config.toml
train_examples = 90422
conditioning = "class"
norm = "groupnorm"
Rows from block 4, named by matrix and row number. Rows with one number belong to one channel. Each number is 128 + 24 x the weight over the matrix's rms, rounded and kept within 0 to 255. All counts start at 0. Numbers have three digits each.
# convs0: first 3x3 conv (model.mid.0.convs.0.weight, 192x192x3x3), inputs 136-143, a 3x3 kernel for each
# convs1: second 3x3 conv (model.mid.0.convs.1.weight, 192x192x3x3, transposed), outputs 136-143, a 3x3 kernel for each
convs0.4:067130118190087141113151118133107154129095114142098132084160154140116131153143128152123161141144132131100153136107146103113144132169127117116174120111101194161144116120128142202093127121144177104147146128090119118110
convs1.4:089153133133146124071146134136170136076126126176107100147140129136121119106126072153119116149069156149152091114099126097142139116131171142096112142168113151156131150101150149145107085154079073128121146130145127154140
convs0.5:137112116170128124114095132149171103183102159113150156106136133139102133107126103122150136144118125121118138118111089122155115112106105119141159140152160177137141124085131113132126138154139118166133086139124112149131
convs1.5:132141148132102098124104163107135107138090163098124134099144122140111093128129116142111154122131180127111073172162129135139145104100121141148134132113111119122131125106124163147134124167118146135106143139131107127140
convs0.6:119152118124078157091135129163127165152116139126113136128142140161085151111128130123121104176104172165147109134184121104110133138125120124076131137094088129087133108126150085140093150125106144127132154077132125120112
convs1.6:135151137141094153139109107130161118082134148161141142119111124107141089118128138125131133161060114144120087179122120129125111138122153142114128116129104076126144112158095142090126149141120153148146126109122170151147
convs0.7:119137120138137159139129119125155144104130135117123143117103116112147118100135134101131140101091095102078150162131086144145116119129120065146098132129115157168140129135125130141127171166152162126101147112107197137111
convs1.7:150120106113172135109087089121103164144140139149139144143149145113137109144111168130150130108155107130078169102175108122134170142159140097109121136117108121142128106160161156114142105116136106114133170096130109160134
convs0.8:097112119129150133069120135146130102116139168097086143112115134114124123146146144122120120162122123154102128094108100121135112079131119121134141164166117159089107183130104116155134125130104086148114111112142105129131
convs1.8:149164137163103136132131160128134102138126165148124141147077134125124111126122112115130110102103123072106112163135172134140126168152116150127143147118126150168141114142165133107091125094114102120128138114090096119092
convs0.9:117129110111128095121133158150129127131112133091118123148085115116141167137121118166114102126130101147102093117154120166139160134098163188175155123133151120167104128127079150112135101137113117128101154107152121105135
convs1.9:149147132139126127127147101137135120141131138083117169128103125089141154103110125160163136128148150128146144095168141119078147143131151127148159117087116155123166141118063163108078082132148135132099110123170145168142
convs0.10:124191116115087140117129156162145139138112086106175142121129180150176106132111112119102107132112129105122110145150089121092128134145098118140142130134139181132130112130089129128152109113104129129128098104120115096106
convs1.10:130147131139115156164165133140142160131120125115139133147134156142154114134109071110110162163168123147110156159155129173089139106140116164131068096181116162143160179123136096132128122102167146133102109148119138152155
convs0.11:154138112168118103134162177099108152134075125133104153134090126102135136135106116100126094101141119123148139129170137151138134118116113110066147168119148148144082118127117117112156153076156139078161150168141143159143
convs1.11:132116096114117129118138149128098108134149099154133169126094129149085122138113128115148078142055108172085112138136139182147150130131136138141109157109113147157112146133136124103089134146157107133093108100137172175132
convs0.12:128139110149141136137108069077132111161122133113138095135116089146093132149083122146100125174138126082114170156145168139156148118085134146131177129132116143155115157114084139134126132106149122126158092123127137113100
convs1.12:141090120134115125156084106155133156098158174154155096124143107177110105135131154148151112128100146130097139150123157144102162090168124167122128153163123150175105161106107121121114124160112120104148111156160125122140
convs0.13:093118127129167154128127122159122107128152117128164145143155151139131148155114117139151106103131129119090133147146130111145138121122113158158134136121141149142104096147112147134149124157195126120144128144138128129133
convs1.13:170180123116127091085152119119159145100102097133130142152080096145179137130123091138116133152087168123144103143119145135135145085098116116154123148119140098126094118116138155124121137116121126120100160116109174128132
convs0.14:077121075168168155127132105095146132133104087109110126138118112123099145127121149097103145118150148098138102129136131106124140117104110158138105115139136102140145126155101125099101110138087111136114160118151139131102
convs1.14:120174126144140148158118130131140123097117103146117192136132149134150089160111136156139149105142131111133102137155127147140131137132108124110185133096114138120130133116101158116115164167141144125116112132144116159156
convs0.15:161123138118107127120126099130105169115167159116122163110146153102113108112121115130106147133090161064124124090139154131136147117085112091143130125153077111174127116181148085157101140141114134112115136144135127125130
convs1.15:104152152129131117132116066153112102144162112132140100150137126098174146129106100114129136127159130122146121122137155103150111139118105124134164132135127121101110161131105147119131096108105071172151111141147117128120
convs0.16:162143105147113114085109148138130124117134132120117137161127155108132110156131124154083127153132124126118111119128102088162117099115107123138133101112121152116127107127138163102152135105154168152121152103095153161141
convs1.16:155166115130127141097151136121136107145114137109160138122109137095148113156109127169117108132145110134082102169120154075096118116121153169084136138143094119119139133131171166148169117120125120084141151137133137092130
convs0.17:163091111129118126096136098121151116145115113113173141118139111077137140114119077107134100100118104126115163124113146136116144157141116125118148107098142168132173143131151119062164149160131131160124136138100107116117
convs1.17:127103132118095112102154111118157131140116151110119124132131121100110169125117122135105135115112100093115156143108150075109139139124130075133116077132121135134099135163114110098106106151118117093154099129081119143117
convs0.18:134163142097147127122111128096114085143090140132112090147114121148131136085162143136108111126128164124120085116122110159129084108136156128136120129118135144133160124107137129104126181110124132153165095126163115110130
convs1.18:121142125182129109119101145125112149138124152156107151156114122123112154139093133161147111125114122163120158117080131138130093115116121087145098142099121132103101148126102128146112161103133098148168122130136147103163
convs0.19:145131139107159145135133058118185144150144113147143107150145118104142154139105118112208114151139115128162093100152135095117097107131110100140104120133115121122111147126120139142121126144150131171125153097100126154155
convs1.19:178135126121148066170119144168099131130112148135185129123163109143165113095132106132129100120135132151122182110146164139097102176137122140121156107126110119137126135141124136123155120095108141046183146124103120082091
convs0.20:132124117121118117163116120144141116112133141127104103121171143139125148142130148172151116136171154142124119142122126123104107122125179111127166117142151163191156164122108148098128162118081136136125172147138142138110
convs1.20:112114116123110108097161116146129104137147115129115136134129148139116129114092090076095137076129163100136139122088136119099106160104122149137123142088133084130113170129127106087148146130158152136121157169104113168102
convs0.21:121169138135087155138080089106124141110159142101137138160135080137133106143134119111133138141113123142104088118159142140123160128105108142132114098146100118135097158111126115133118153118166139131134086116112094134094
convs1.21:114136132139114169125108126142136169117110165144124180160078149132132143120132142137112142149121106159151133111100138089111102131136153139115144118095112107141155159109126130093170141091108168118147101132120139149123
convs0.22:118106148123106100096163133134085148127114101136122124108101126169113169069102102121129137143103161151106142169060164136149166129139160140120141131125124157151111165140092101132092107117097166104145145135111146082157
convs1.22:101143102089171087142113118108121141116124139145126176164094112127104143172133130157141141105111137137126183143117118161162130102116162172110140106154145134045182134122114147071180125140105087148137136149147093169168
convs0.23:131162130121103098115134135112181143091146156094120107092098097080102113135145121139120104148165157105166147131116138167177142150164122098125111118122103126133132185095120149127136147094125091161078136162111111133133
convs1.23:153103117105160101162112083125141127167128100112190124145123113110135129130097115099094136149132120100146133139137086098104153141101111148138112102089132112134099107133148143114146115134121102074141104126107132093124
convs0.24:136094128178149110127151100116133153146136092142135190142105130104116129134135132124102164122117146115105113087175111146161125182107144110118158156068151160146118144149140124121111120146117125155117152119104123120120
convs1.24:097114120137124147114118114109179142114144129089152123124133104129107097111111142116116096134148151101080130122123111164083139115142131147171124096130121129119108168136126135129158129134136114156118143100137100116150
convs0.25:157105084158092106175128106154142123119142108117161132167120136131110113109156171135115114100180151112162120101167128119130117118100162100088131137111132124146135147113122141081140083179128154145115092146172090151133
convs1.25:158161110097110137131134147139152091093100070138167152080146076089115107167136138136151142143118134102171161131104103090149161124127161115166138119108171134101099130104123128122140093147104129198119136128151092111091
convs0.26:114106160075102139123098131100132146091101149126154133115157130118177085140145095128102156111137115137079136116127111091132128098136108076132128098121131138142162113145135115111141108129143111116120136188117152139152
convs1.26:144110091140127132100133141156138098095114141164159155141134094126148157079105075160158112138130193107136146117138118152073114113115096130095158126100111161106156112113137077128110133184085145115102129128130141131156
convs0.27:138143176140122127168106110102120152132103157135165130107084175092126128103107108180054103152106152164172145115168160104111097114137118158103106132078109151140166110113101130118123127138095163134128141156118124130112
convs1.27:134147086109139144135143121151144110136103127125137154112123172128118134108105083136167158167110139141178151137138147132133135131111154123135152159141114158113145117117133140127121130107101171122179121140153070177148
convs0.28:107113146121123066178159131130110170177154119101136115149127107107093120148138103137168118161112141118112169136105090141162124135130094096122132116125086120112128141142145140098124080120165138114101147153152123159126
convs1.28:143088115147146135159153069081159144154097101138110137126150141117144126141083104133146142149142127158099115116140099111123113130157141152120098138092136126113162091136147083125121091122131094103162105152179118096144
convs0.29:148135129120119101124178128105134095135149096125095150096153126136139146065138111121103109084192115123133106154154120100116124130155138127124124138138126138122118152089158123148140148105098138192152114128147159134132
convs1.29:111115116118110156109125164142118128139146127129127155092142124130112111218110135155158120114116152132132097134131114102106117123102147123106109129133134215071095161131096112114194101124118146152197087129137144119140
convs0.30:102152082117092161088126159136119115162113117119090122130130147130108143129129109140133137158139152117131124139111120120132130115127145156118132152119094143125155107162093155129098090113139139100097118150122106114091
convs1.30:142146124177104130104137114132103116153102086144162124198107160122137126170162154124119151159150112091106138168127159136179170107138146118151135106097106160160140120123125138147109126112120125150104089139171110059145
convs0.31:160122158107105119143077132138139126141169116135113157124131152125144119155119123119187173088111093137200121156127155135136111146086089134092127163148112071132112138105094115116142109111152122133148087158153104090109
convs1.31:164132091167123141120157098131100109142098141124145169104131097166173140145112131119171128153124087168137176114146146138149143178115135111116119129116133128112135141122130150098172113134154143163122120105105150126174
convs0.32:137122132093124124102135154146135118127151138093112138099149166127184143116140138157097138098131120126105147121108141133135120104194172136090105124150141122160104105159138117141156117146068190154116135123115160146146
convs1.32:141120135173119112096121082135127114134105172102139083187168157137140153160166151119193113116128117139180106129118187118171100101107072145175113122136133135153158106183106108117132156142132136145122076154117159130146
convs0.33:115151130150116127143166136150121128151144151096161137151169127133115182136116135118137132138159150148156129110099143141163103083103077089121169161151109104121100105122122111112144122140168117130118113111138123179157
convs1.33:132124137106130121145114072150117071134142140109147142129159128114150116131137133128116125142112114094132125151102134143123132153114155122173145117157143142091136126150128143127144134151128140122131118128121147123078
convs0.34:149133140131137110123116125112133168151139167128119109135132122121126124120115124117101130126144108114120164150140099110102099110134087112112131102146159126107131123153103140165123110104113140124174137099143104108091
convs1.34:118102140067103121090112095105130134138156151152148137095128181124136122074133136124105129117154117141141168092170169107135141139135083123181152109112131138122110140120115154133084123116101134098109098091102097156077
convs0.35:167139085155127138108140135134111157154098139131167126106168172120115104137144160106133150112129164128088125158123126118110109130119138105166152150110147126133163103108127175140084151156130084124147102111146118099121
convs1.35:105105135113106140135123150082128138122132085170171125170096167124160126112150143155137120112095087140144119151129123103190113141102149148105156110148134123144151146120153125118134120114116109118098152163149154109093
convs0.36:126129133147111143058130114100124104141127155099112161178121108101143137124154148104162146145188098173151129163102103129132127141117115123134142146120208125152112143115158111167138186126186087101095141134113084098141
convs1.36:078188126147130084157140175087104079124124104120123096119128129138119075107134108146127093140132106138117164150153161130112105113112147140083162083167159158151125110147127143129134112103145142130127107109125157102118
convs0.37:137125188158110146100114125121161123121112141133096129129156138112151141166111159113131117126153135081098104160219149142146105094133133113087112151157098115114121138118106145149101093109090177136103133138143137129179
convs1.37:130142156145110149135142147141141102151140134184114093124071108107134117124132133120110116109149112141094159129132147124150152114148146131137159125115117142132111109138124182089140097147139112131152116166118137177149
convs0.38:141136168132126094124105166131134100088100143094122163100116138141148142090134132134115127132093169149112118133118113093112119137099113130129111136168126148146074124144134140123130126145103106148181091163122151106170
convs1.38:156109106138117158117144126145121079143142143134166092142162095089141128092131089114084157097152133127136149098146150105106173134121140136144115109136102128124137113116091133098137139149099105109189132134152100183134
convs0.39:093115151135119125126152098120138192123138158104142114116109123140145114108152110127112173144099122127161101140176116125170123129099164105177132105092082152151103119111091140113106140136068144119128160115133112107139
convs1.39:166140115114109118135147123147157113112080109124152132150145124100110099135108114143082068129140145088141156160150121132100167155107131154104137106119084096105154133145072108092158161102114129103185113132109158125101
convs0.40:134141131177133157137126113124132138141119071121130119124127110155154108108129131145145113135075115155124115156139127116140099155109132135130111149098134112110131146118147150160110135149132117126155154149096103109102
convs1.40:152092137151118125155103099117143152111108131123119132148143128132119112145120105130140108112174076104155169130134122149105137126126151078125117115083101146159120122136157134147141188105151104090137076115152114126102
convs0.41:100134106133153137096100162174135117087158129147143121127110152114175124174164101119124120142132144089153151123176115168156059113166075132153142154143129092165156149049140086103112103119096151133120068149144177143129
convs1.41:146115109124095126121086105114102098135137103173141121120092100176149103097100122108150134152112110145136136108145135120096136078131121167151159158137154129158128124110139123104110184119141139139109103104094124117147
convs0.42:127125095111122104154100154139123116119116110120129166107124126145097170172131144171124134108115166162125125162089194114113163143125130153113111113121115124148130114131116130124126149161099107129117117144067084163084
convs1.42:143167140143085101160129146114096156121123168127121167114088158130115130147109136113110136141121158136117155142104130131161142106160117170124075101116092115155095113150132109105139149108135108169129121112140159157132
convs0.43:123103166158104093129178097184159128108147064109129129146118139130122123146110106106174111135111089157134133095112144114135160151130110148131123133087123137121130091149119121127176140169142064098129117110133117121131
convs1.43:116118136075104132116123113127118125124119149108121164092078144111145115106068076126140141108075116116128086125126118134123127130159130128136127105131120150130139090157127131121115116163136151134151141103108084108145
convs0.44:147096112119087112128081117139141116146166108130168097148143100144142126115128128095134119130159111111152092122129129140137143134109125073124122147174136138120131140130107127078126141153157126136122118118112117105099
convs1.44:109138114112102116141114133141099126133126100143110117126153127102124139131122126140111129122150118096073159146157152120147135082154138087119128097141145144105105187112078100138129166152112141094103160151082157119107
convs0.45:123153137144160155120103115074148121131117140143111112094129161158119110124131121091147130136109138128127144115095124139118164133146128118117135170160151124138123102120163140111106152120128169101111153141142165141153
convs1.45:160119115108130128089117132115132109108063136118130114121084164105160149119157126136137167176136118156184146155100126125159173121143112112112085093146102128116139151128089143163112142145144095085154137144114138093162
convs0.46:112137154115136114152136153172132132108111133143162085134106163130102100140106148122149146107130120141124177133090081075127155135135141086152079110162182124102150124148106123124118113140120107148128146114094152179136
convs1.46:146141140148103113118135102112129141104147169133156131100133121125141092143168104117123156137120143125134109129126148117155137116104128156124137151142110180129102133126132118146069126138119102088137103094066117134122
convs0.47:123139096152115129114114160086103145148116128111138123103088125108158119176159095162120166069111144134144122139118131144154138113089126106115129148106094121139081177124110096142163106112157119111126132157101149150100
convs1.47:112107120103155110101118093130108133108113118160181123147111107117131140097096126091125112094104075128147099133139109117106149150133102152117117114138143152088135105120126156140140134104129118124141117144137140103111
convs0.48:135136111115109152133099105104099099130104149139130143141126151067114132069116137152132146161143151161165096164115136158133082155119148161141145170120142120116152170115114146092119149123114166147154113139158147152088
convs1.48:140073138189157143144126132086139077103126187118120117152094147130089141110183141170138089126102103124107166109108139118151130125114107143126129137154103112099140141152158120118076131131117176149110103172133133163116
convs0.49:129106127128129152127182153128118150126126111115147127105133112165098141122124117100150129129069124143089124164133133106193148161102131146138109120168123150143149142108125116110142119110152131134131134106139140115140
convs1.49:111133170122103139131122110161154123135132119148100150164117116118126171172148168164107153135190122181113154066144124150122133135101103117112170112168077125111095110110107132153088128137145114110147143131106098144154
convs0.50:134111129133110128131104117130119145135121181128124105127129069139117144151113162145108108149101181081120140099110107158153120094129130126137122144104142122114158127102129163132103063088110116122168147151155110121134
convs1.50:112111112151069108112077118133127086090126162116091170144118112094142123128146118161141115129127098172153094159148147107106085163124154100123115154165140142135130069115157135131099121124159068120140111155090131126142
convs0.51:116123104161113149164109165163125130141128118166140146144085136135107137165147096141110139155099150109107123131138133134119121140103138168142155128155138135125123080115099139159130135135152162140152111135117109124146
convs1.51:101137118097162147139156153106110109140132122063140126088157134120141123085117110127140107121101126134117084117080069159129096129156106139104158138135142165121105131110109153125152141076143150079120137147119147109125
convs0.52:164109104085135116137102148119113135127073116145148148172136112129139153167118163099101112136159133122123103089115134161133144118135110142112090129136187125145112122090139135117145117107156166102135177144109090102115
convs1.52:128059158123109168152108118147135137164147158161171150155139153124118145163120129131128132133151126100108112147150100132112097136111127101144127158138138131124127122130116111146134117107180094109132132128112110118108
convs0.53:117134156126110155119118121170129129128110185089089135192140145135148133152101135170111150168185152104088154160125150109095157155153174140132129153087128106088095153147166134137123125149086131184089137123167118136144
convs1.53:123100082146125123111108132144132110122130166153114124117080108164154121124138103171124102118158138121080116148170097100153137135140133109150149154167122136097091123158118150079120101173082122115120126119090161118133
convs0.54:134140152113097109149128095124156110144135129144134106116136141080161093156103156121125117137137152144176161176111113142100116120148098135124148164046124140089138131167153139147159142149088158114122170090183128137108
convs1.54:129144097089149118120128098119120132079142153160113145160130097139108134128131136117159111102164085112144159128136147167121133103142114089112121147155156105116156153094138089081111092166104104140139142130122152135115
convs0.55:104099173093124067113130150168132138109083094076103109076116123154152138159115150116176092125163134119150128163077089141127105105169146139119094070150126157133130109107101104097115110133131173114121132134124163092116
convs1.55:139100113123102122122083145103140170118119106171106075136086131130167141163133109125107108111155120121119158136098184133138081094134073139127128132159143128115120144125152133123084098156156137088119124112152140162151
convs0.56:125136126111143159124149118136156128132105158120137095125092142145107102145131098140112119086103112129123121137147123131156121130088090073104193149134097107168087147107120167135129133104160179114085161182123144117148
convs1.56:121157158118116094106107133098136142187120138155130154172139149118103127125079141117130173173121120134137182124140116167128140139111110137119125150133113159127147140131103134135179160126143145092091125107130142139130
convs0.57:152176146191113148177143146144099171108141129147116139111129163141128120121125119145099150152138133130109141112077077132138143086099107115133134096109114116130157126147130142117101143117125117160119175130093161109117
convs1.57:078106104161110128151134118168104074108187149080101122124121110120148123089114156157126094106118130114081137135145150135129124149166146118124144129127127155121118131147108141138143080163182179102119127110153099171058
convs0.58:164137120127129127117137128126107118089106162132129108094107121170102115167139092141113132122161155141132114133170135139137095102125122142109160129098097095098134148085145122135134124138152169151144110099131109131051
convs1.58:164112168156087154137111157119123151128104133154128110136094168127086108106096194134129101133106171174086103161158123108078127135064184100089140145111124135131105064114135174111110121144122164141137116131151124140109
convs0.59:161120132092152175115176124143093145132147102092149150164130116160135091157125123139127096092142135115102150182173079084138099097115125155125123180122120146132093129127151110165131138084100164113116124119157111136115
convs1.59:099102089089128130122133098140121097127129125093173120131115138101097129168145126147200125145126149140141136179163117150143150143152138141114113113141100138148146117115141154130161106114121124138122133122119141093128
convs0.60:111101126138152096173120130129137168135145127143167122142134176116121159106110107088134120114121143089142172162094141129095128164137105089144156132113172145146153160142107149182103127139114102105103132120085123142160
convs1.60:091098131119113160163161085143129105148114142153148116137123143164146121118097143118159118098110083114116145114135121109140149129149119110190131117129106098162143143175111133144101108150148125140122105104130116161145
convs0.61:128122115144185143139136182118130170163099148135115119113152154166126164076178128101165093113160099105157088159129141125144112144141077132084126093121112137112115076163112138145120111147119100122102160169134170150111
convs1.61:143156160134120109115100109143127165154115148109141129096159179102165158115124130110104133127113143146156128140125120082164129146101145112156105104126138166095128117134126102095146136082187139147100122118118096138137
convs0.62:149091082150125119067145132126179128131111120133157121142124155149109167119132157135141105137150111120088120142112103179158076111133145122139097098065078144113115100123117117139145138111099134148102141090097132094113
convs1.62:165135165125107082081119157120126162163093129162135117105132170147123139140099136126154091119121127117119089166144100109137122127091117129147173121114140097166119131107155114132109165127131121118172146152109101159111
convs0.63:088093128101111143110116114097113109152124113136153136094101121149106145131129131131090124128125193129176136082122141115164128130119135132101091140143163121132090157125136131140135073135141080122139150104117142113145
convs1.63:141107142121110128111139145114141145112139160152112087159139132109134153130130131184076134118125140172149135136126122118122115095089109141152126110137134100142088161102163138126117125121093126083171162104140131162164
convs0.64:200148143121124073127153177157102072135084171139119097068119141151146098095113155146116118112135164104078103113117121142115131133155122119100140125134091137112143085100125178111182128138072090128147108114189128149115
convs1.64:143177143194112157092099127149112145139143158138151117107115171118111129090098142109143118120124124117175135130126134112147150130128087140129138138113121110144132140142142117137144135101114139132145156175131130146113
convs0.65:137098115122151107099133120105164144129118159108098116106129085112128125110111106147095125130121108155138131117157130049074154086103133147121136150150144108117106145094098106114121137125114158106130094081113127157106
convs1.65:116158137139107095124159088141165124095140106110142142149127137095168135120159131099149112142143128163099144135131160168134148090145134094136087154133079128114163120143144152160135134129132098179087129132154116133163
convs0.66:086105154137139154111137127150137133115135128146130140138122117140128128107125158182130163089164130117122159127140119141111130150124068133135133125142145143146173145122134144166181159138173127140144145112117134131141
convs1.66:167160072183188104129095168135135133170134131115135097127105122130115077120102158128134108167098127112135129126144148106119137116125132101046170104115164132132115106120123121108110158142115158123128113105120096083083
convs0.67:103148137124082120093107139106156108146122158144155118106128141140155105110181139141098124135146122099094160134175139125092157132144130117161154149148095109131116145157145124137137102134130154122129111113121143090137
convs1.67:125102149093131151112123137146142133147139135132148156101136144116091111177148095078134129138172153116112096145114144126121159126103141106096147128139097146108125136109088138129116183104142131139109129136118126125140
convs0.68:101084118089125108131119131101070097094138119160098124151110124111175068121150159114149126129155180108162143151119151124098149130131099133136110117126131170072096114163139107149140117090151124125139114140085084117138
convs1.68:119084121129099127137090107169110142113125119128137157152172121134167154156121094139114129100117096186157125136162175141118137172100081149117142143131148135145149117096097144162159156100149146153137156153134135159091
convs0.69:130120148101158153138151119134079173097136078135145110109119108143140119152146127148110114140132139097111157145177129116182148140123143129147148116144117158150108156137117120177078141128102149083157078135149088123112
convs1.69:134094130058120105115112120157156087100142174128115089161171103167131157153098125096166142120109132112132124106097158108155143125103108104125144069134087095136127152123163136148110153141099125125109110114097126157140
convs0.70:086135125127136135124088148132150164100181126151109106158114137156147102167100114101127083132127136093092150135180098166143087098086151147141117159122125147153145116138107139069131117136164148143150164124140073150127
convs1.70:143156124132157139168137137140146092157097139077125166176122114128121132098141150095064139142127134129117136132112131152117137177118097104114179152175136141142120108098147119150127122132121154147138075164128130141119
convs0.71:116146122083143106102115120148119114067100174169165144115130070100117119141126104155109100129139114107142118109168115092132148112095132143110193120128143140132124100096161092129133114108121138124155154168076109140093
convs1.71:128124116095085103164078145116099111138121147109146109134158156157111182149178114133155137117097120120117104055113136111101111159103106201141138125151119114157108122149135150105095143125120133125117109140109120126131
convs0.72:137146117100131114074134119172104151115133160136121110141149127124157111130140134149157103107141138125145149135113125119139146147150084167106185131156075135130074126129121100110120138116113120063137167132150112118123
convs1.72:149158109147129135158121143109103091140121146098110164119100153139124116113123149116139129117116139110135116118137117139159071101110143119135131051142145128133143092104126141172115122083126106160095131122078155113127
convs0.73:108069111165165122144097146159138117099153105122138170136142113085141094082104102116114121152152177127104123117119129151112130146149119116137122135145065145176119122148134121131169113130143124112169123104133111125119
convs1.73:089071102110135092117088117131072106086125153126141123131073136128115082151096086160125148157102118117169133126117127115127105113125129119122101123103130130139147110106117099159119086115167092114133123146134119104136
convs0.74:136096143105111129098118133118098113111119111123133113164126115151148094126135124130082126175137130121155139129077143147114145137161114138155136105107138149145169144104164186112120140114161133121198154098137173107148
convs1.74:090192105162145107169131124087164108132104133113150117167141154109166128160095125106102148135146167111150161118136127145119132143064146121107157157132167170132111091147139126150165097116112127135137178137082158155090
convs0.75:139130134122101074125128119124136124119128113108077140132134149121120116162152119110179089171120116123121123145085127113130092134121111138120147152131159125155130153168130170117161108125136114090121120126110166130126
convs1.75:123101089155133089115117142134133125133154137174128145121090090114116151183134119106079141127082171160126163129165138108179165117138163141147124138161152126194065103164162114129133141144171132133141154140149157138111
convs0.76:124121119129126175124183138069108085112138102137126136146073116105114159125154119123142148121116115124144155170093108169144143124101139135151103118100139147140078117110127094103141113118107130075170120102139095058117
convs1.76:146117146096112172139140100109147094079113144149169130134163121122155127115159114107102138099101116134124101105126103129143140140167102108132096106135148139082099121042128140123156139164100127116128111114142124122170
convs0.77:094142120155059110122155117122166147130120146137129165131154098152122107169131116154085132113099146122140143086108121124134152132143170139140095181162122162085109131151117136162123162125068148126123145142104103155160
convs1.77:152116097175129146128141094145114141118159098125114120117133144128155113111160137115112139144116142165135131184173178111061131166141115133146138168129126133077138111109126153077172088136120116155123109133136108144138
convs0.78:115064123107091123152118104131076149083130129131103097105118099144108137108118161185120109125115172138104119114131143122128084128123085110164059099114165138095115119151146134140157112120145102161152162132143122134125
convs1.78:110108159106132144145127148123097125075088119107127159159122141119117103134091130164142087118100135158137125100088144101141143135141145132106149156164115081136088076143147187110105117134128121143143102142121145128123
convs0.79:146155131135129140126109144116133128122171148141148178148132080141169134116137161100152145110137125118165127150135071143163086141137122111135141149110136097109126138089144132133138150120152117127086129131121119154105
convs1.79:154135084132159100094140115138139104126125106134138181133103154103146099120125100068126110125083159149151113108147127158182124113139104159111115127139081096145131083087123157123135117097120129109131163129153157173160
convs0.80:108124130146125147102154080110135120093113167135083122135128143128097122132102116131145120133155140135130109121137122146135115159123130120096126125151144124139143131134123121157164134142115109179157150136105173100122
convs1.80:144129123194066145124154134111103123164142146107128137126165116104128160130102135121104131180125142141124097177127126114130123151091073130146135181156132100169109149155147119154142121111100173147138127136163167141138
convs0.81:111182115123158176146091150147148125148127147132121086120152125143135130144065127122139136154072144129107151099112074118118082166134115126133136095191129155119137143102133150094130147139157104113139139081144130068126
convs1.81:118108114103071119120132146131114093111174121188140077159098160109137197155138141103098109110143136122105153161106148123168128117121171113110113133112104117090123099122121147113142136094160111125087108117109086139139
convs0.82:148168145144131145096128130135145138114109104138164109166132124161133138119103118182115124164148119128119206131134114161103143126144152130072127114122090128151107162121156113083177100116102133131174143098122128107125
convs1.82:115119148082116160076148159139132127115136161112115145140091140136146181134138121143123123141088145102156130142080126117130125122137120133113155140109112105126109145191134176130107119117151155158100143131162070130131
convs0.83:130118145128145081154175112093134153113138132093092104116187130055124164132139154125101123125155106183138139176146153121127120126130158106125120127116171127138123097134130153163087102131126155149123106117126113115123
convs1.83:175115125147064171064084128120137134129119140130142134102150148198165155141136109119117114106136083139134060124092069113127117185123135119100106138132109108106134126079124090105091136117068142144175163119120176129140
convs0.84:147129124189165162075126142164144147112104137112139099124137120122114141141100081145153171083207163139106118114151161097130112124155133090123132149136083129116143113111129187117153166126122138110161113166158141157109
convs1.84:100110131136127129141113086147111184134124100161145133124121115122135137114112130078052128138144118132127136158100137109156157143195105153088100162148182109157125122141145142114159129149136113092122140133153078108135
convs0.85:073113133123132095126113090136116116149140119140114091112115118110110079108165085095144106120135102109126127151164103170148128156166089122101194088095152148147170133143115103134116128136137139095154091127136099100105
convs1.85:161101097171076102132135143133095116156132131143132119156143092141088098141132089111125083156129151141095106119105143125125114131120146085166154150144144151147135137102112109136101118153132136126134148131177122101146
convs0.86:152140130112124142117143146102077140112115164144150107102140117144117106156096137134118155122130108145121095161145125154119102120093161151144142123107133151123122149156072127132126148121148127182116121132109150133132
convs1.86:113097161122113103122154158142097095130123142115129152136147162124095112123118133088161136127111099123108119148104104152091111138161119136153130125100171146158091150133139148124149105124148113122130151122151113112097
convs0.87:160112143123129137093139109109118117098158117100111100170089151092120147191164119149132132132112110127116093091131114140087125118107135102140113137139153118090133154103156153130126133194051148095097135159118143148127
convs1.87:122125122127133105134153117095147152080121105146147117109127118137175159095126145150125120124103155151111168160121095097138145136114118168090124164117124141104115136148128121104146125118127125101173146079135109125156
convs0.88:125144092084141122113143123103113106136078122157167151129127121149170093146108080106086122136101158139120164149081196107175135105127091164114109106151140119149108130143102196141112104111121139125113118171107137169116
convs1.88:126134134097156101143134120136141130108150165118084123123150119106102126112138083114114082147129135154116142203077149125131110111141091164118107129094131130095162111151142129168120089067086127136144152078096159106171
convs0.89:167104136125138120094125136118111128118106067149140105149112098118118167116086178125131148116111128129141134104113104140147142107115113144151130090131112124086097143118148100112117128140147107128163103167084142141078
convs1.89:110127198096082152138155149119131138120122182094126147133129161114133143124098119129091098095107171135130130124080084130092113082120119155115114122165105127155136163136131105147144122125139113128099140095136132127073
convs0.90:165149136151132114125140136112114119086152092143156106134073144159114145082160087134155092135084128077129120086119101137126131133132176127133125137134143126116135157152109131091135095103128134130148147111112169096128
convs1.90:134096122142108128150108134155120107093142121101136139149108128134140122115180124101146099098126164155129155067136078083145145153145105138172095149132139122137118137173090133159106125178105130148153130150135157128168
convs0.91:124153120146179116129137091157138107145149126130176135161138123109152102102149067166141083129123105137140142125140153133159175128122127138133086101136134159135123152140120118138132162125079159107111125111121158185144
convs1.91:129165129099165121094126138114102136161120129163129123116120128104141120162119140116150143137108153136152119133138081124139131112119080135104139124141134146177144121172141170096147137102118164131140139160118135127101